From a checkpoint of a small image captioner: 145000 training examples.
Rows from block 5 of the image encoder of a small image captioner, named by matrix and row number. Rows with one number belong to one neuron. Each number is 128 + 32 x the weight over its row's rms, rounded and kept within 0 to 255. All counts start at 0. Numbers have three digits each. After the name is the row's rms in percent of the matrix's.
After each neuron's rows are labels from the 100 images, of 14848, where the neuron reaches its largest size: "responds to" is what is common among them. Only what is clearly more common there than usual is listed. The data: rendered landscapes of hills, water and sky.
# gate: MLP gate (encoder.blocks.5.mlp.gate.weight, 288x96), inputs 48-95
# fc1: MLP up (encoder.blocks.5.mlp.fc1.weight, 288x96), inputs 48-95
# fc2: MLP down (encoder.blocks.5.mlp.fc2.weight, 96x288, transposed), outputs 48-95

gate.108 060:128128109072128136128128123064128119128128128154000128128128024111128128100128128128128128128128128128128128128128128145128128094128127128128128
fc1.108 042:128185128128128155128107128128128128128128072128128128128188128128128093135196124128128128055128128128128128035087128188200128128128128128128211
fc2.108 010:128128128128128128128128128129128129128128128128128128128128128128128128128124128128128128128128128128129128128128128128128128128128128128128128
responds to: night; desert dunes

gate.156 135:148101072140160112171151128134065128136127069103126113121103127144103131110195175127128127124079038131129129113106087106133131127135135131159045
fc1.156 140:126128135111110145189130127131066087126125038104130101093065128148071064131199131154083161107093158127144127141176124138132130127142129142123090
fc2.156 158:109137129112129128129125119124124127129113127181133125140127128127130116093000076128128130127180213128125128154130123135130159158128127127112227
responds to: fog; noon; terraced slopes; land: green hills

gate.62 148:128130068126211078070139110023121073205133128047173127194132134156126083127138126118211162094113104111139127124128137086142144173188124128132128
fc1.62 181:127134112142185130119078154105115098142128071064135071153105124135101093128132127139167167117130095165135064106138151130134100152170128101084087
fc2.62 222:116126126052128084063233136116126129150166108191159129187106155142127127131156162108137132125127110122169154125108029124226127148138098122132072
responds to: sunset; sun or moon in view

gate.174 149:139132116036129129181128129168103072130055126131061094131157139128126137124134073128122135115130186139150079151105126197127119113099185149144125
fc1.174 149:159108127156148113138123071130013079139108129142129130124129127123103118230150126137124136099128159135094142158133127206174126062128140133123106
fc2.174 137:136100068068140128118128117113129106128109125169133118121129128077128127097032128130155142126142160128131135128099137130156128126128152122130207
responds to: water; night; terraced slopes

gate.116 149:123122142119165129130138135125033060129129081112129062116088128153113065152141128118079162135111129125116128135119133171169066109116112125140055
fc1.116 169:132129139113129102093121124124088134191129126093127154124050145159128129139131132200146133121116129123203043159127064112158127176163140137129034
fc2.116 194:127110131115127120125140157128134128129128111111128139105104128096121108165255199127090145131071098162129090143157129126090114131125113156182026
responds to: fog

gate.155 108:132129119129170088128126093122086119129067115124131107088076128139118082222123142115230129096129140129124130119133127174139180123128135125124126
fc1.155 103:097126109137220111094126193130098133230133131132133130222132129133133200020125129128147123125128114115163156127122068126115128090130124122090140
fc2.155 063:127098128116111127124136129130131129128131128128128128128117128130129128129255152127130126128129146127168129150113104111128129129128255128138095
responds to: fog; dark volcanic rock

gate.246 115:142119086111131087119126190116137180129117164031122118148130128121148139129123221058138104124129073126156132148056128053102172170129130126131183
fc1.246 135:150163107096122203133129081071113044128161107113124141101133132099138111142137109127084178126200140134126046124154170112131058121125129088127085
fc2.246 117:127180117083128134128143128128068058128152099145128128128127102127126116130129119129128168128161128122128128120129128129195124128127127043171127
responds to: noon; red mesas; desert dunes

gate.16 101:144164122038114128140208126130204098127135076130128142114073129109123120117128128127122152122097122139131028096122128137198130115127159141148083
fc1.16 101:157106145112124137154128101132071128137122195128124130132190114128124130207128122182098095208215208119128125118111127151127117127126120117129129
fc2.16 117:139137130130128129195129122128064077123129125131129154128102080087120105108101118134032134128128127134071128140133138161128097091113111120171121
responds to: desert dunes; noon

gate.23 064:128087129125128128128124128128115016142101062137129131129128128131078094022129105128123061038220131234125117128105125129129128101127195129128128
fc1.23 074:128057160053134114130127084095127151137182138131180128130229128179128128128125099131126119126141130129120123113107119131138189086125061227128218
fc2.23 024:128093079151128128126128125128128129128128128128128128128132128133128128000132128128129127128128128126129128128127125127128130128128255128126131
responds to: night; purple alien crags

gate.4 051:128128128113000194255000130061138128128128128128128099128128128128128128128128128127128181128128113114128128128154168128128128128132139158128128
fc1.4 056:053128128128128128128121043164128128128128128128128128100128128068177128068128138102128128128129087128128255128191042128128128128128175128093128
fc2.4 009:128128128128128128128128128129128128128128128128128128128127128128128128127000128128128128128128128128128128128128128128128128128128128128129127
responds to: sunset; dark volcanic rock

gate.48 054:128128128128129128117059130121141159128129127098128132129128128128128128126051128122228121127135051166129176121128128111128208162128000150143128
fc1.48 055:199128146129146128145128150105183144198128137128152129129128127141127149128129141079127000155118128135128078127120128129128225093128123128127164
fc2.48 024:128128128255128128128129128129129134128128128128128128128120128128129128076200128128128128128128125128152128135129128126128128130128140128133120
responds to: sunset; dark volcanic rock; snowy peaks

gate.87 185:170151156120143140140124127141075120142133092128125159121130121160103209174087128122181180137150152079153051118119181113148142188199136100123118
fc1.87 193:191116142117120139186131139112150164128112111144131126129143142103122112165119151131119108130129143178120139098083126151124255123135127155142142
fc2.87 220:187126147069143118139184120124175181129130133128127131072139177151129132134096149125113129111107128119136126012128116143143127121128000153169180
responds to: dark volcanic rock; night

gate.229 168:146131096173112137110097133149151129113137117068091146150075128000160160120154156125132175154088101129145159140127139091103073125125154066110140
fc1.229 177:131132144111128157146132133106135125126113192161121158115134119128119150254120090085119140136194197121128135125120135117129149172119050131128175
fc2.229 195:117131127181106145094056124101070134130127121136151120255110142095140127080172126122142118112140100127152134188111126113119132093132237127122124
responds to: desert dunes; water

gate.122 159:253108120169114143136097109131132074109136134129086163141128137093201123179111125139101181200128085136134149071127138117149090058114125119117104
fc1.122 149:115193122129218110131094117045139069127072122096163151128122124120113116150033081164127166128113069130125027115128087127121114178159110100122136
fc2.122 185:134130099128131146138102121113120086130109128127135140117133124056057132143111097137154130125128128124045129128158126128131055109131146106089121
responds to: water; desert dunes

gate.68 142:168037095129134200128082107069137158127103147133018134108194130096116146136091128130112138088121140101127125127084105138030144127134125144171119
fc1.68 159:127233127119115123130165111156128118100185165022148126087118129138148138116154154104220169161115107074137131067105151099128127118146126121110149
fc2.68 186:128173151126144128128107129116128128118099147106141120128150128198132131137116124088215128131100097124128125109126155130129167195128161128000174
responds to: purple alien crags

gate.144 162:107128171114113166123180154139139096128131104177134115159118088066129067084119131127122133202111107152118060120193168090150108132128136139149096
fc1.144 173:154128126118126127138140128060138118126060151145128150128127063073116128158074082126123158131135128122128096170120128128132037134128127039129128
fc2.144 214:110136128148099127124092120097147123128105173128128139137155128130122133195125102118160124127176171123136125243126071123110126201151125134054134
responds to: desert dunes

gate.148 154:146127148127121129127166116211137132166129119095084119070129131175142206127126133141164109120131135045132131160117155054081134115135175118087123
fc1.148 158:117255142134141160180121089182113073131114126117166137104124128198157132137130065085183128143131137110092130140146155092112129145178143126059174
fc2.148 153:122129243132107111115140170142217209129136129121127129128121129199134163114148182121128114131077120127151127068092124120111164129126109133124128
responds to: snowy peaks

gate.47 064:128128128128255076128105128136082128128128013061128128098128066128128128128128114128099136151128095128128128128103128128128128128151128128128142
fc1.47 047:133208128128101128085128128128098125128175128098128128128037128128128156128128128128122128128128163128128128128255128171128183128150128132128128
fc2.47 005:128128128128128128128128128128128128128128128128128128128128128128128128128129128128128128128128128128128128128128128128128128128128129128128127
responds to: night

gate.267 068:128160128171094090022134128141121128128174090129128183139123128115160128140140134128157127089129134128128138131128128127097141128128147128104180
fc1.267 078:128126162128188226123198139125128128128125128182131019137129128160087128124136255128134127109192153128120128128128077128128128141120128128129128
fc2.267 026:128127127126128128126131129127131060128128128128128128128152128174129129128116128128128130128128128128085128119126128128128125128128126128130255
responds to: snowy peaks

gate.129 132:147110117122141129136126079132175123130089161124130105138128195119128135095098127138156081082115180122106100176061128144140128045118144122096128
fc1.129 113:128102066133126189129112128217073076156128103188102113166175135128110107020128135157118146074129133142064128130136122186179100103169135174124106
fc2.129 076:178034058128129131128063126109171131164109121131112128112144128051128130125028128128128128116128143128133128095107142129126128107128255127196125
responds to: night; red mesas

gate.7 121:079099068139102175079139126119128134142122022124042056127134130104101128101172147174068127078127072131101163133146110128144132114087125127141078
fc1.7 120:125094113148123255125108128060124106125106104135090132059067107091086087150161128127070134118123110135128131171128133127111134123128152152149025
fc2.7 087:136133124118128128197128127089128114128128131128128128128113128057052129223093078146109128128129128128064128121128128142128088096128118128190131
responds to: fog; overcast; green hills

gate.160 149:126119137154154129136017107157108133172107123144125096127127132133122135011117104150100127135135115137128107155166116119113147126127187130136120
fc1.160 131:064178184129125077101153130167130156130147118107126116115115128146128137082125164134255104153125140121161131155165136119074149149130111128136128
fc2.160 080:089144127130128128116128144134125144128130127126128129124129128160126128077129127128118127128122126128133128148128128129129128167129126128000125
responds to: noon; red mesas

gate.51 056:112096099128183173000145128128128128128117128104086128102128162128128181128128128128110128128128150128167106204128094128128128128128128128155128
fc1.51 039:128128009128128128128212128128128128128128128100128128128133065213128128128128194128195128128187128128039128128128128128087155174128128128128128
fc2.51 008:128127128128128128128128124128127128128128128129128128128128128125128128127129128128128128128129128128128128128128128127128064128128128128255128
responds to: purple alien crags; noon

gate.40 169:086121088097120169111101163210122214164052128105075074139150103126137161139130144127190054084128146084137143128130128121116199130100174127118130
fc1.40 139:111129145071110127097202090160130111076235148130131202129125142135136121113128169081131151175154166089154130086128129137144143179106125131176194
fc2.40 165:128109110128128125121123129103130163149007132127126107091140157108130130082009093157148144086125147129129114096150127139105130128127117137143172
responds to: water; noon; dark volcanic rock

gate.172 161:130124067150201134063071126096159159125068161073116146108132178104126106041061094123088151102124100124079143112145152127131123128121123102163150
fc1.172 171:129134075127128130151095163121128114130098104122195154132085147013121096128129115182128176142113123202127127132137133156128094128069116113155110
fc2.172 183:123132135052128113128180135109154123145130107167168140131066129098100072133121149128098140125073071150122113164131101165171101136127071133177035
responds to: snowy peaks

gate.195 174:073195070205190124110082141132125137142119130088144118207155119148151123115127117139165127119074075127121133117156128101142130131141137128062144
fc1.195 175:117105071137132055124177120140128128140128128116151208126110141117146138139205139120160119049135136142070175214128119115168110128130100122128130
fc2.195 204:178121122180120168127097114125148187126162132111109128094129129110133158128108126126127120172130130122146156096077160113064216110128141130154139
responds to: night; clouds

gate.161 159:120160192199128103152122187124145143116097150185127141154129121111115204166138127101110130183156086193237094140128129121032164159093125127125141
fc1.161 152:162127122129118206144138063146128133137125127130092111055184131135080133110145132140128039091111134080128122162130070138118127045141185203139108
fc2.161 210:131118046000130127128131129119139131128107117120147126106114128075134121137117126129147188126183173138105101102133223116151121198138126141132133
responds to: terraced slopes

gate.154 077:098128128128128128124101128144182113128108128123128126124128128170250220126128129126255126128160128125128128136141185081094128165128128073129128
fc1.154 073:128184139124128128127133108129143164128141129100129134107113128150105128155122131128150121129230083103136134132128131100091124169094124128013181
fc2.154 039:128130129142128128128128044127128129128128128130128128128128128120129128130125119128128128128147128128129128143127241042129128128128144128133153
responds to: snowy peaks

gate.60 192:135111179160177102125126137153158184133128174083119126096167135187163182160067108126132096149122118127130154105133152083051187154159100159097162
fc1.60 161:113080128142145142081123124094140160120137106112128134111148158139153125126116117103135141081127153173155123109117141143098168181085005146155175
fc2.60 164:162116107111192117139147100125179102128105131085119126060180126129131137164038143136151152114104137122135114051170132117200112168130114103143204
responds to: sunset; dark volcanic rock

gate.150 056:128131128128128128128098131005111013084128164128128128128103094057128128134128073128025171124137181128128158159128128128128108128128128128128128
fc1.150 074:078000128073128182064049139128128128145080128199128100156128123082128128080128128128128122183236128128128128128128128128128128128128128128128128
fc2.150 013:128128127129128128128128128128128128128128128128128128126128128126000128127108128128128128128128128128128128128128129187128128000128154128128128
responds to: purple alien crags; night